Weights of a small sound classifier.
Model: 3.74M parameters, log mel input, arch convnext, norm layernorm, activation star_relu, layers 12, width 192.
Training: soap at rate 0.0038, 7600 steps, batches of 512, held-out accuracy 97%.
Rows from block 7 of a small sound classifier, named by matrix and row number. Rows with one number belong to one neuron. Each number is 500 + 50 x the weight over its row's rms, rounded and kept within 0 to 999. All counts start at 0. Numbers have three digits each.
After each neuron's rows are labels from the 100 clips, of 14848, where the neuron reaches its highest value: "strongest on" is what is common among them. Only what is clearly more common there than usual is listed. The data: synthesised sound scenes: up to three everyday sounds over a background.
# fc1: MLP up (model.blocks.7.mlp.fc1.weight, 768x192), inputs 78-116
# fc2: MLP down (model.blocks.7.mlp.fc2.weight, 192x768, transposed), outputs 78-116

fc1.284:551513538508533497484562419531518503493443543469511550546503357448542507522534569507485480473503533505503503532486532
fc2.284:564551518542509525444449472557384487521600525542505473516503544475419494476494426508549601515442490495518532501535605
strongest on: door slam

fc1.464:512528475472512465434488559511443501562402530548480456513493481414432510560577500494573570480482501446515524459498555
fc2.464:552472536461438498524555472509584400421486457460525502539419554494526426517530451466432513516410506517513560428456468
strongest on: rain; siren

fc1.702:496544570467437500410582504418506426487509558525490426550516484511525443512506584534568491449555461533434549453558518
fc2.702:553540474504483474422456474559487472538523513417550473427562506496560473488534492567515441514379494437574588493506518
strongest on: snoring; first sound: snoring

fc1.617:480495452565442476459474393463483451542484469512553633456462406459419518649489514541436422467483489482546479470489534
fc2.617:477444457498472518474494484458556491454440439527465567562416470501415525498488534455416453553497465590513516471510453
strongest on: church bell; first sound: church bell

fc1.264:468553528500540507473567545469438562532568570581525441582474489465552475592472511466480490577460504464511485523443572
fc2.264:480452500591448401451463380562522525537524519449489485511528431577562558470501493456403526517375534541396515537465521
strongest on: glass breaking; rain; first sound: glass breaking

fc1.417:552590506497401510530481478470512393486492575538567488522519524389410462484520473445421551445514509539482593469469479
fc2.417:479453509620583486462497477563329458517530484443529419431479487472417519492474440434545496470502487512446442507592458
strongest on: background: none

fc1.259:482450432503428457464556457487499454537505518469518586569543433529503505449473592477518467492564563471557515451505468
fc2.259:544476495408564549444494532525509529486563571502572439496427496584438456437466407478479550521474547513468511488502508
strongest on: melody; first sound: melody

fc1.625:522566456573512488467458452444456450446526556545479432552429448498418490505507475507406355457505469524374470474502423
fc2.625:472499566477482522588511549554515476498675462494431497458416490484525496402461490459394431494484466509489508467529561
strongest on: fly buzzing; first sound: fly buzzing

fc1.107:544415413462507463502482441438477532561479459497434482593550487444540515481488456513545492441508459548542523486498547
fc2.107:561476479542404436378464413502507606481497587467500429486486495441539495553422534554552462661423561462560599478462543
strongest on: knocking; first sound: knocking; text has "noise"

fc1.13:504506546501422416524541460449473536482472635552555570448590546444512567486522523545468571546441527521489462493459557
fc2.13:480586521542502516586519508610459417455574418620552439503556563550521423489508541520560501539473423581485456522506513
strongest on: water drop

fc1.247:510521626474463501553438542385568581485453517618461382513447640510528479420541559509438579526540473362507530482477596
fc2.247:506479514586504489518467532445546513549536489537367479482491579452381587478493537522492426518685605557500467469463544
strongest on: coughing; frog croaking

fc1.30:420447523487451500544461421459528409513580495512604533331542467414456456381413581525538535495458600406523402558451536
fc2.30:535460514485424430524484431527449497559448482562499482602549469465492551545484450489591511466486484488396537495438529
strongest on: zipper; first sound: zipper

fc1.403:469427542543496495592530544472530490488573463484379414491444510480546491574431495473460453497494402560503526556465516
fc2.403:503491502497458527472461500563556465486450466468541544591444425566481514572557606466507439421597456553514522481563489
strongest on: reverberation; text has "reverberant"; stream; chatter

fc1.128:426540407460512480532507503471501526456515488495514508574435490498505477481493492572361406467465586583571526442506534
fc2.128:525513553591563555457432358547524426482526525533502529530490593579484476453404518477400550421556535464529426354560423
strongest on: barking; first sound: barking

fc1.507:500441450416476542490490442370492497464478504439450501476504470522474501655495569540557550493398546471500542427482518
fc2.507:471508501355478563446463475582542456553466436521382604459442472474452536553456535403441453490532528477539422392535510
strongest on: background: none

fc1.82:554527482467574550552557541485448463512449434413346501422572538471560461449656414506555541403459471583386437484526520
fc2.82:471466432591381442561479514443543503442568450517476422565469412527541514445507463577566512542483476582493542494534456
strongest on: wind

fc1.639:498454508483495524531535505458506558508507425561435427549478502485468427471527512477468428384429541570495577480542540
fc2.639:548464500599526515414490479390488469524521519453489537410492472579551510548535474509512539483571538483418486508469480
strongest on: barking; first sound: barking; water drop

fc1.45:513491474513556509508514546528456475529325415574478535532498540501551412432427592519488456498538505451479509569483426
fc2.45:453599488467450529549531488504503507457603595526582456476555487491487448450475576514419583413526467521483484537499497
strongest on: siren; first sound: siren; water drop

fc1.330:455586555482460433425493488411578449484457453471538496443495506477463549534477491463455402448502589483488543528495559
fc2.330:543437435573558603421532483458470496492421520552541447571537479548538535474585531477437537525460475500468401480476482
strongest on: sawing; siren

fc1.29:410483643468478475568460466603533554517416481442655539600507428507510532465503436544467503488441459499419449499515487
fc2.29:561464558472479463459520431494551510490567532551529522384498460494446480560558450537476536527464533508518471401540599
strongest on: melody; first sound: melody

fc1.665:588610394525440461505603528486486461457452608502504506450480527491535567520491506485457478506468497491427542460535471
fc2.665:615443579450558520523468486519453584473521477533512488554559447481540718521491506464554542584504488479507485479464539
strongest on: number of sounds: 1; background: none

fc1.487:495516623426497562489479492451484488533570507522647524520494534515606513428347481479476549393451533441526461552475455
fc2.487:569500447528468436429442622545524452485541510591376426576505375578535531558551543505493569466491560519503444481535498
strongest on: knocking; number of sounds: 3; first sound: knocking

fc1.42:501441476497363470578487467528508424427512587506521484487489488515488547525361459519537426443493470455621554475507553
fc2.42:442545417482534467536477466507562543577460585443471473526476506491506315447552496473492435385404533421547535417496476
strongest on: howling; first sound: howling; rain

fc1.180:475409384526552485489521508607532539475551421520666515463507496564485498502650517445534516522476551501396514464437489
fc2.180:433514573482503487441552447524493512521408488453617433453522502520519546506428545479530564452518503542442498491575554
strongest on: door slam; first sound: door slam; applause

fc1.669:490483549422487567514474459546523569520491492503521498436415545433467504554567562565522461543472504430417485510465478
fc2.669:582522519485541433469560555417455451515520429542460496476453547549371513481503522480560468498496527468473540463413554
strongest on: bird chirping; applause; first sound: bird chirping

fc1.620:509431591524426423447570514524513486577658464529436435551565479502454446533584519475495536458447439531493482523494541
fc2.620:482477448448469616529533489446484507513546452456573463483581432448472551467505564593542499567498499509494563446516520
strongest on: howling; first sound: howling

fc1.256:578498548542476473575498513500519453556522440467441466460440478444518548557578458475583444469484457475463557467392452
fc2.256:541501496537528491506456506477513546531454494492524498500622470482491535487505587537516498421425460448565547442499551
strongest on: rain; muffled (low-pass)

fc1.289:503553603410448416578507492524536505461596376530529474468643496492443550487571540474493491442457437490520528560412445
fc2.289:538430452401422521566478560491386437522547496504435536509551469470497449500579599453507496491496504515579478522521526
strongest on: rain

fc1.159:464500544532519474405477501409493542486428472559543498581452556470522421459569453486490548524484397553485532510498585
fc2.159:436458463443534594511516439539465571451481475560494491486513526457445527548566545452408522585488411569471381500476490
strongest on: howling; first sound: howling

fc1.604:539595495560512456432508475460583382515513489465473561487568537458541529570560512523427507525526505498457565454521540
fc2.604:469511516444530568408557513483536518439580583546534521470476499455416610551457463524514618621438523471450431422508483
strongest on: number of sounds: 1

fc1.351:551545560432473528439457498505485511509553382508437446547386470429452582463497568505544395460451427468508509574472544
fc2.351:479605528528446521514509573534533525457622560529512475466537468495469421471465445538559516547518439488539446488546516
strongest on: coughing; first sound: coughing

fc1.455:526547530498392495491467540475478453502508545500507590444508496510483503437367430483478542496568408588586507567599507
fc2.455:450471501467523563482521461464526496529513567528459528585568618576536628575559441624549561591493524565499502591491462
strongest on: background: none; barking; first sound: barking

fc1.362:518566430599478500533455482514539455451458527520422434514509442431433567537445410507503499422472558505459430560502488
fc2.362:529453499538495500503535586517587510459558463501483468523448504483618564407570491611558549455420502531541531560490462
strongest on: glass breaking; first sound: glass breaking

fc1.388:479474537548466561433480450460492433484442550474537446443525500551502483419461479542506531572541503420476475441476477
fc2.388:438491525488485546447454512465506531420500446577555583507623482454474469493592487548576538506505444553503503541548528
strongest on: zipper

fc1.14:491471401499513554579480565451459473544441540522636507549562480491501513570391584510479525468508525417530564503391494
fc2.14:486464501424553485493518484471470532495465472518495510505521520581460492497473513509507520391507520524512476433556478
strongest on: knocking; first sound: knocking; ball bouncing; first sound: ball bouncing

fc1.68:541480363487544421442504491325551452480449535486486499484543508411551499477558575411486520524482488473562484417479514
fc2.68:486489513433480526473542556553532552517561477501537516477484536542544502464510535451457339488552554485410552484556492
strongest on: number of sounds: 1; vacuum cleaner; text has "car"

fc1.575:483603463434452474492563418488596517532533501517533503398469492528467464605586550446472524474541434450465540537525503
fc2.575:538496612513466498513515506448459565505546503550565468463519515480488515478526585494550532520523539455521634515601440
strongest on: bird chirping; first sound: bird chirping

fc1.505:485515493475592458596498536547415563507539455556566423511462563439476447538415492514494540421417562469547486551542524
fc2.505:446421502644481541492467510469487447597580522430554466479542527435592453480643467457518498492499525540560428391453530
strongest on: rain

fc1.731:503445376555401518447367520441534485424458495479468552473440546497504528478530578451490571443520446408489581489545492
fc2.731:501528510551438403442540462460502564485480589490528428506416543513465519446473479493487438425455530454479516533539594
strongest on: coughing

fc1.229:444498518363397484556527545526441574450436508498475511452449433517458487613474469508569563528543535492639463471489533
fc2.229:488521552529650482507568471545518562442489438511519550622498509476493474499556543494488432428543524458479429483577444
strongest on: glass breaking; hammering; first sound: hammering; first sound: glass breaking

fc1.711:510565521371469477590444575372489398508443455541455389503465481542470425486516532554471462461619540486561500580449518
fc2.711:451534498537558446574486541529505535495461531474481408449467535533437515514369483566518574512487467501518554525503440
strongest on: snoring; first sound: snoring

fc1.462:523521475559526498463583510527544493506456437476465378537488499507497469526448450485483560505580392442471531524522436
fc2.462:520519437475433429462420457515501511463497462526489619506563556481458401442440507531552485490469466536530492520517440
strongest on: background: none

fc1.327:495563475510411539541498463506522450534486601474579543579494475565584474477510507437487547588580510509384438558580439
fc2.327:495436499480478466647536526442501547451463549429484447460508554580407515434544511502449511519434552506512503427530454
strongest on: bird chirping; first sound: bird chirping

fc1.480:499506457492522457419507453550480541541514629579523402520497455470478568483441585493569442403473474505554545431544552
fc2.480:498514566463490382339493547524471430552504496544544541552505499526540474469541526503517552472493478571520460471486537
strongest on: number of sounds: 3; knocking; first sound: knocking; barking

fc1.189:416494517529481466549512592467469440487435559483487431456604538480507497517496439461483393467457489510532617369500573
fc2.189:496597466562516516496514609563474579523448502587443611609537519529452521475424497498479407520542556491462457483605496
strongest on: siren; number of sounds: 3; first sound: siren

fc1.12:508513525513490450486449484522516476577329485477453465473553467445461529486604434518467466454539497448535497462471512
fc2.12:530561519430459580517501557487576429510620438470566552523475417573566480525426513582528573484507511543454542560534541
strongest on: reverberation; text has "reverberant"; text has "room"; siren

fc1.110:503516495538466409570453518456570422465481369440452562451507532535512497480385454523544509473448499498508487573389458
fc2.110:462513434481472489515484535472557466438520520554550506486449506489501483562624441459455424546471527485568507431523438
strongest on: melody; first sound: melody

fc1.203:390466466495428505505514593487507537599573505388552481513501512481431607533436485512535445458560547587551498523540587
fc2.203:537533552510550460528495455530466531492569508453572432459511458446536428439531507502537479549521445542566573469457505
strongest on: siren; first sound: siren

fc1.660:453441612538593567544545494430467444521550385513495443543438537528590518434628564522478504493470433517508537580483500
fc2.660:501442547513468492480523504463456504474365482517502491559591598514417601438499452524523533428538549468488468546458473
strongest on: wind; reverberation; text has "room"; text has "reverberant"

fc1.97:510417524516395525475451473532549415529491516428509462580493496523507431499483478479431603376535486557492542537528566
fc2.97:477380479543532607529484539484622503578545537505486425514492509510402576513439501591511401431517547547545439449557562
strongest on: snoring; first sound: snoring

fc1.67:507341459522516545511531480599534417573532514527558570458446493486484476498506398472509546493520528541451567604455562
fc2.67:524490456445486484481549535550531488410593535498558426582533610471637543412451464507534584493462547552543501486439484
strongest on: zipper; first sound: zipper

fc1.225:542481471576474537468511466528500467504429360527498526514472493450517539427533469485439604552518537617394561496488525
fc2.225:490467433535479474346566517508522516536507467472526529364575473562457499579374503508485412489512523548441480450502470
strongest on: glass breaking

fc1.591:559547547513435430572449433558437473506608484590483414532464522484507556377426501479407496452561509555488484428616477
fc2.591:476465537587550457438466469452576505457443523496515490466435434572511409438529504497455514554460490595515473427518489
strongest on: coughing; first sound: coughing

fc1.635:403432467433523559440511519396505459526448615487613448474525595446498506509514477468477529579415514492531556464507516
fc2.635:474497536581458448525529493578455509564518458575449509558497465505492500498522460518529562561501539530413523574549525
strongest on: zipper; first sound: zipper

fc1.197:488497428488491380494500478506542499561580518481562517503530519445521534515434548504542335495463483554437535452554535
fc2.197:449519502501412481510389552463508395450434496496475535474466604493519577552500537502493579493498454560509485453444546
strongest on: snoring

fc1.66:457457531470543473429588535431542485517551513487426484533524490404471483483467478473565315451478573556495567403450525
fc2.66:511503562525491455531473530445480449522503473503580477549468489516563495523487553554481583451507599477458545458552457
strongest on: reverberation; text has "reverberant"; vacuum cleaner

fc1.162:448559517408517492455505498472494532512476472507494527415553515448442614498440475485530449502519446459424493559580485
fc2.162:369532504530563535512484561528464482452464494497514547541446519559520479568456495401442619467481534562425463501440470
strongest on: bird chirping; first sound: bird chirping

fc1.139:464526546481577543559468521482517460536483472506455561440458483465518589514458542519528520410496494418356461531390545
fc2.139:504498514517506536449507551459523425510543477487491455489545529475486464555399533549478493469491519465510534511520514
strongest on: knocking

fc1.511:433526511550473440489483443442442551490495414582548461519646453445508609393523454482492404424552438542589564463478535
fc2.511:479483429472517501550523536455560529578599520480462531480538512613407444489541462433434541473498495458495526463444483
strongest on: reverberation; text has "reverberant"; vacuum cleaner

fc1.369:477528475524603428585529509531521388534484502537493546591558451383457496441408542540451459492524425515482535475471529
fc2.369:503448593482608519528466583482605513499572415491515477448447482438517629471533493449525551605589536590474470500524497
strongest on: sawing; first sound: sawing

fc1.424:426481546407448486463441449576462502556527395512449523641437555495474547540574506492459474450471596510567477520424491
fc2.424:448542493488547594557508448529451511533525482415505488477457460438545409480524514480543476409404519427449536509465516
strongest on: howling; first sound: howling

fc1.226:563559537502487500512513509520556484487495563534522496511481471417508441471552549418447548512483477501448543461484417
fc2.226:450605512486584537543543443544458544610459455446514442441443609592499416590459470473531492508571510493469518519443506
strongest on: background: none; reverberation; text has "reverberant"; text has "room"

fc1.764:489491500516462516595552452499556564539479452558409430489414438486535470448458492507483508514456433462544486460498498
fc2.764:487474478416503436414426525434390516520435515538432498488439530530510467479468526452475441509533549560511526486457482
strongest on: number of sounds: 3; spray hiss; first sound: spray hiss; drum roll

fc1.710:458543539516562461535543496445555505478488506485497454507515475508483500598515486488431451553557455544491480457508556
fc2.710:449584399533550511551524434444476410484551563523568492524536499522528414514420443490459461482494547479499606517551466
strongest on: siren; first sound: siren

fc1.196:444502550596469402478504542471525494559489584459534372528565527470473469500529451541409436413463527515526495484459570
fc2.196:493563517519480541595514504469478450486462482537534524471527512516506514531446562502472640520479515496418606417591474
strongest on: siren; first sound: siren

fc1.762:460591510621386449499469539528466539552490483536517432455559625466482534514574439541547509574502497482569561480535522
fc2.762:481500441556500514565492507513611489472600651512606474495521489509580497468407448565496474493453478511598533463482471
strongest on: siren; first sound: siren

fc1.187:543403579453495556540474386456505437507423455371552482470518549528561526576523480453562412426510527527452504543447432
fc2.187:485469529566508448474531432447503445513387464511439509482474442582537477472518378462435577545464540532371492527473415
strongest on: glass breaking; first sound: glass breaking; vacuum cleaner

fc1.170:549504490577458413523567545505404556468494546535492520604524452485538469455610487444453439536521438453514498674510509
fc2.170:578599484482430460450460525527455478583456436495466537514575514504461506470450518562535556481498533490599555488380528
strongest on: fire crackling

fc1.679:613503451509491471508524452463490444581425464573416549434493477464425525431562591447514440503434459404485419454514524
fc2.679:550513499452532561522507441506522558512508566467509495506485578538631463450553439491588566530535499535588453574544536
strongest on: snoring; first sound: snoring

fc1.761:472564476515533597518501523512454452538459539567471496446533456449482479440612497533541444576547587451533502437466428
fc2.761:534484531593412523517522484545511534441560475463569530529620548483427501465546464479546578438442534529469587490496600
strongest on: door slam; first sound: door slam

fc1.589:531466563537426503474538515451528616558406617575570423409438548423547555568575509480634524552489504437542547517418447
fc2.589:537500470523401476446490508509591507440432523484542461615423472483566478554484460559525458434482502444447533472472411
strongest on: melody

fc1.223:497461417536566456489532427420445477581524493506486431468518514477521523464606504478512498534528484490516475563514443
fc2.223:576516471550508496494490498451486539472505383395552570539447613490532503547436507584686515469507444539574471505490553
strongest on: snoring; first sound: snoring

fc1.228:484477576528503502584438510571598514507515543551517524581534425464577483531475462492512489586506495495561446497485484
fc2.228:581495452542487560428437540480492523496495556565521441521425545513523462526487464504615566500538447441447524488545490
strongest on: sawing; first sound: sawing

fc1.15:480563523507419471478458477537515453490539549523493439523505533535533475517455456645520483403364443560382521543483510
fc2.15:512513515436516455456496466539510515512542512486531464515456602524552551468537490429455456424449400526441492507511526
strongest on: sawing; first sound: sawing

fc1.71:505550487425509528522506477464452470557516487531480454487480414492501493530423408492526583570482482519584549456525465
fc2.71:494467537495510483523516528483460562477384567544527549444528524494507512475538501507525444452534559571496424524543489
strongest on: church bell; helicopter

fc1.594:509498467462475490455475437547490549569465506520509452567455468370575441456471422552449488593460537399596509426484522
fc2.594:617466512541511505606498478564538541586465546475593533364531523516566530556523511512495515519539565531506544544539482
strongest on: zipper; first sound: zipper

fc1.634:492455461490507522528494455477592496545557504449492492475539571506636553464500509536526493528449534591526435504598502
fc2.634:417437571552557583570476421489503422517620467502499488572521482522483428441532415579520569516449497502429521513523504
strongest on: sawing; first sound: sawing

fc1.102:558443497480496481515446497438461463463491440532475594502533510498579491408481523501462567550481477449514510608449445
fc2.102:481498572479571454480451502557504539504492666588533418507400519473484513552525468570512521492503445453499515489495528
strongest on: sawing; footsteps; first sound: sawing; first sound: footsteps

fc1.492:519446526455537491558550448419576564517598507580437445572457519467460548470544570478505580464482541560519542453504511
fc2.492:465431625504567537488476527337501537477528427422512535436484536516430504503459413473472525596456413392434547439491532
strongest on: coughing; first sound: coughing

fc1.103:463526541578416499504532598520506530532458420612548466498490564499436426448466437496370584528455561529548502517465486
fc2.103:468418528438537524488484449404445568571456471555517518413547573504445564497446429431457439481457499566480460428452451
strongest on: knocking

fc1.85:451547501429547580529461430490462442565509451542521502501503388510432447439436520484561338485470488553570491434481580
fc2.85:490483507614450460481530506496508504523510498464528519529511580491579478512553504510535523485437447444478610554477480
strongest on: church bell; first sound: church bell

fc1.177:565597574456548483504494482410463559509431482404493449531471505493502482418464383566549344547558439495427430495519578
fc2.177:484500472527508435382433448503506471493461474537380516465601522517474533438481617491380438497521527444469504495451561
strongest on: door slam; first sound: door slam; footsteps; first sound: footsteps

fc1.523:562542499538485546546498433492589529433560501524393466527515458554428529557557459438559518508492477619604557501376545
fc2.523:459441516575519539516394515451558424450513523519567500406476541457477426498566468441537642611463500537525460570504509
strongest on: coughing; glass breaking; first sound: glass breaking; first sound: coughing

fc1.743:474406415443504525443527570561482420537635551526421496533508487505542507486514487544469401480487398510455512390582520
fc2.743:484519459531506539489469560536471446535385429468509440481455510530422461544532622513494547562420437524483535480547535
strongest on: howling; first sound: howling

fc1.354:547486443648441496529591550594517423486396471564504395623488492431566539506547538447444524457492432508423464421487517
fc2.354:509484529549459438406515430437511475516390504544458590476542502485511396498534567514464516512531451515502517524501501
strongest on: water drop; fly buzzing

fc1.519:536509599487519515425505464527435580501465486483453511522487446524494460344476337501545501501541423497464471494476511
fc2.519:526505441559550407471535471493507476539486577446496669510475529454470481442459435473494567589516482558456580525491495
strongest on: fly buzzing; first sound: fly buzzing

fc1.537:478532512470438509562525444487536515483432527476475482475577502393519554539422565470541356493502608484621528600422488
fc2.537:460497457559440418418483491500558566494587461464514445561544542492575555549498542513497506446545547470536534528544502
strongest on: door slam; first sound: door slam

fc1.154:549508584516465464587479478397524555569488495467481554635544556459490511557550450447442522437511506479480531417521401
fc2.154:504544508493502568455446441442483507500533517558382513410538383451522617519427547615393464485597520496435603510494431
strongest on: siren; first sound: siren

fc1.65:487515421520517390427475581377553487501487505453558511435530461441570434358458450534548537431496451529413451497497546
fc2.65:466494506475497459515547577463493597447632547489469512457576518445492503505470477506499461484432439492434515466490553
strongest on: number of sounds: 1; coin spinning; first sound: coin spinning

fc1.703:569486474519504492420467473540522523515539469529469412482500412482534480483587482451407525527465453472470472461564498
fc2.703:496502533522437535549571430516499443471393506455458460548524444511503446509557444494507562494442428441474465527494445
strongest on: howling; first sound: howling

fc1.653:500524550541492460450513504443535577500520441550561416481456435559517512431510421490517407487558588494500489537471422
fc2.653:516506492466449535462522500479441460434465558444520487483562533471456435544527466546545593499426444522514525544495440
strongest on: coughing

fc1.435:511575485456477490451519473507521331540486499511497449569486434499456534444435499455541396467483561447455456493495468
fc2.435:446512502564511498447548531502481421552428459446476469458441479575557470499535527541572501491442558443473506482576512
strongest on: church bell

fc1.581:501433505506533356491453455453541475442507520554499589558569439464498527378499513473522465415406475519499613426514539
fc2.581:484467464464526516481549468558526658526425571590431540463567526389517498580471524531495401459595447453495518538494586
strongest on: howling

fc1.576:576479438486536399583485538537406559465429522415397519531546447497481520530605458414496529487540435540532424588424465
fc2.576:512489337532469484528501514530436573610543392450492471485639529551477440457455432517582461586534530463511566424478486
strongest on: glass breaking; first sound: glass breaking

fc1.357:466486460438486549494508480492465484528448476540426481459520425496553520429525450507475527436585560542476492412470419
fc2.357:504501591489514528593497577421514498529501551606507453467504537557434543481572479502534441561535535581532484405428486
strongest on: fire crackling; melody

fc1.392:560453550568465504472439444494532527464539541538546415494451521407515527494508515484448524578490465481453526488491540
fc2.392:526519543504527569440512556471498571479556548505459533474521328528512477568492496426531480498483365497575516546458524
strongest on: background: none; text has "noise"; howling

fc1.21:537473468473443549544533568414456501474461488466525531529520570481542580427441445508462488465399454481599511459530591
fc2.21:514482516569470530541505462574423430510559595487483572561481491538586468419591491453402608476407428517487373514552479
strongest on: rain

fc1.288:508568468491409560491499474568541431457404396434456489521421473469540539488478559475428485512529526423519459487487486
fc2.288:414518564517498504519434461489497526521460451545581472385547541481384551474442546441582487441414557578482496544539513
strongest on: glass breaking; first sound: glass breaking

fc1.614:514565473607523472558497564476520468593604399516468511531554503558488412578496445499445506532480443507522527597479431
fc2.614:570438456364469501440578463509527490479489505577455479486459520471542528501461612488528487469636555488431578494552507
strongest on: reverberation; text has "room"; text has "reverberant"; knocking

fc1.304:545480581505537506512478510514458529457500525517530484443476462434532509482503456543454555458531563509536491458461513
fc2.304:441515528523532522506469558407435486553464510476563508553459511434479541460544465530594454590510512541527543510509503
strongest on: fly buzzing; first sound: fly buzzing

fc1.603:463477476460537511447459498477532481519496531501523394531470451499523631427396476533462521504531459544550486456459398
fc2.603:517375585467422540490551476474514575492444504505394482534589526481513532534493461457526595492537554541533430578435447
strongest on: knocking; first sound: knocking

fc1.188:486552438562401501496539500405634460479557444532464584436510465547456474635520448378502571501655500453500496521550493
fc2.188:410446507440437495567538437527509526536458539515504641569565550434557555432515485514515470480596511541473434513617477
strongest on: background: none

fc1.393:476476510582500469621462488485438523492552646498494477490468476468548478521555556495508532552550551428460511449495432
fc2.393:493499599420483610554459485518495513534562502447495468540517537494476480529518455490432492575454532476530453489525492
strongest on: snoring; first sound: snoring; wind

fc1.257:568504479466489421505522515511472480531578550545445558608520465513519509527394493443377589527539424501502534467462508
fc2.257:483458520490534499545528459465513432488585420426488487351631444483403485548544551501462498546503465468494505519466551
strongest on: reverberation; text has "room"; text has "reverberant"; stream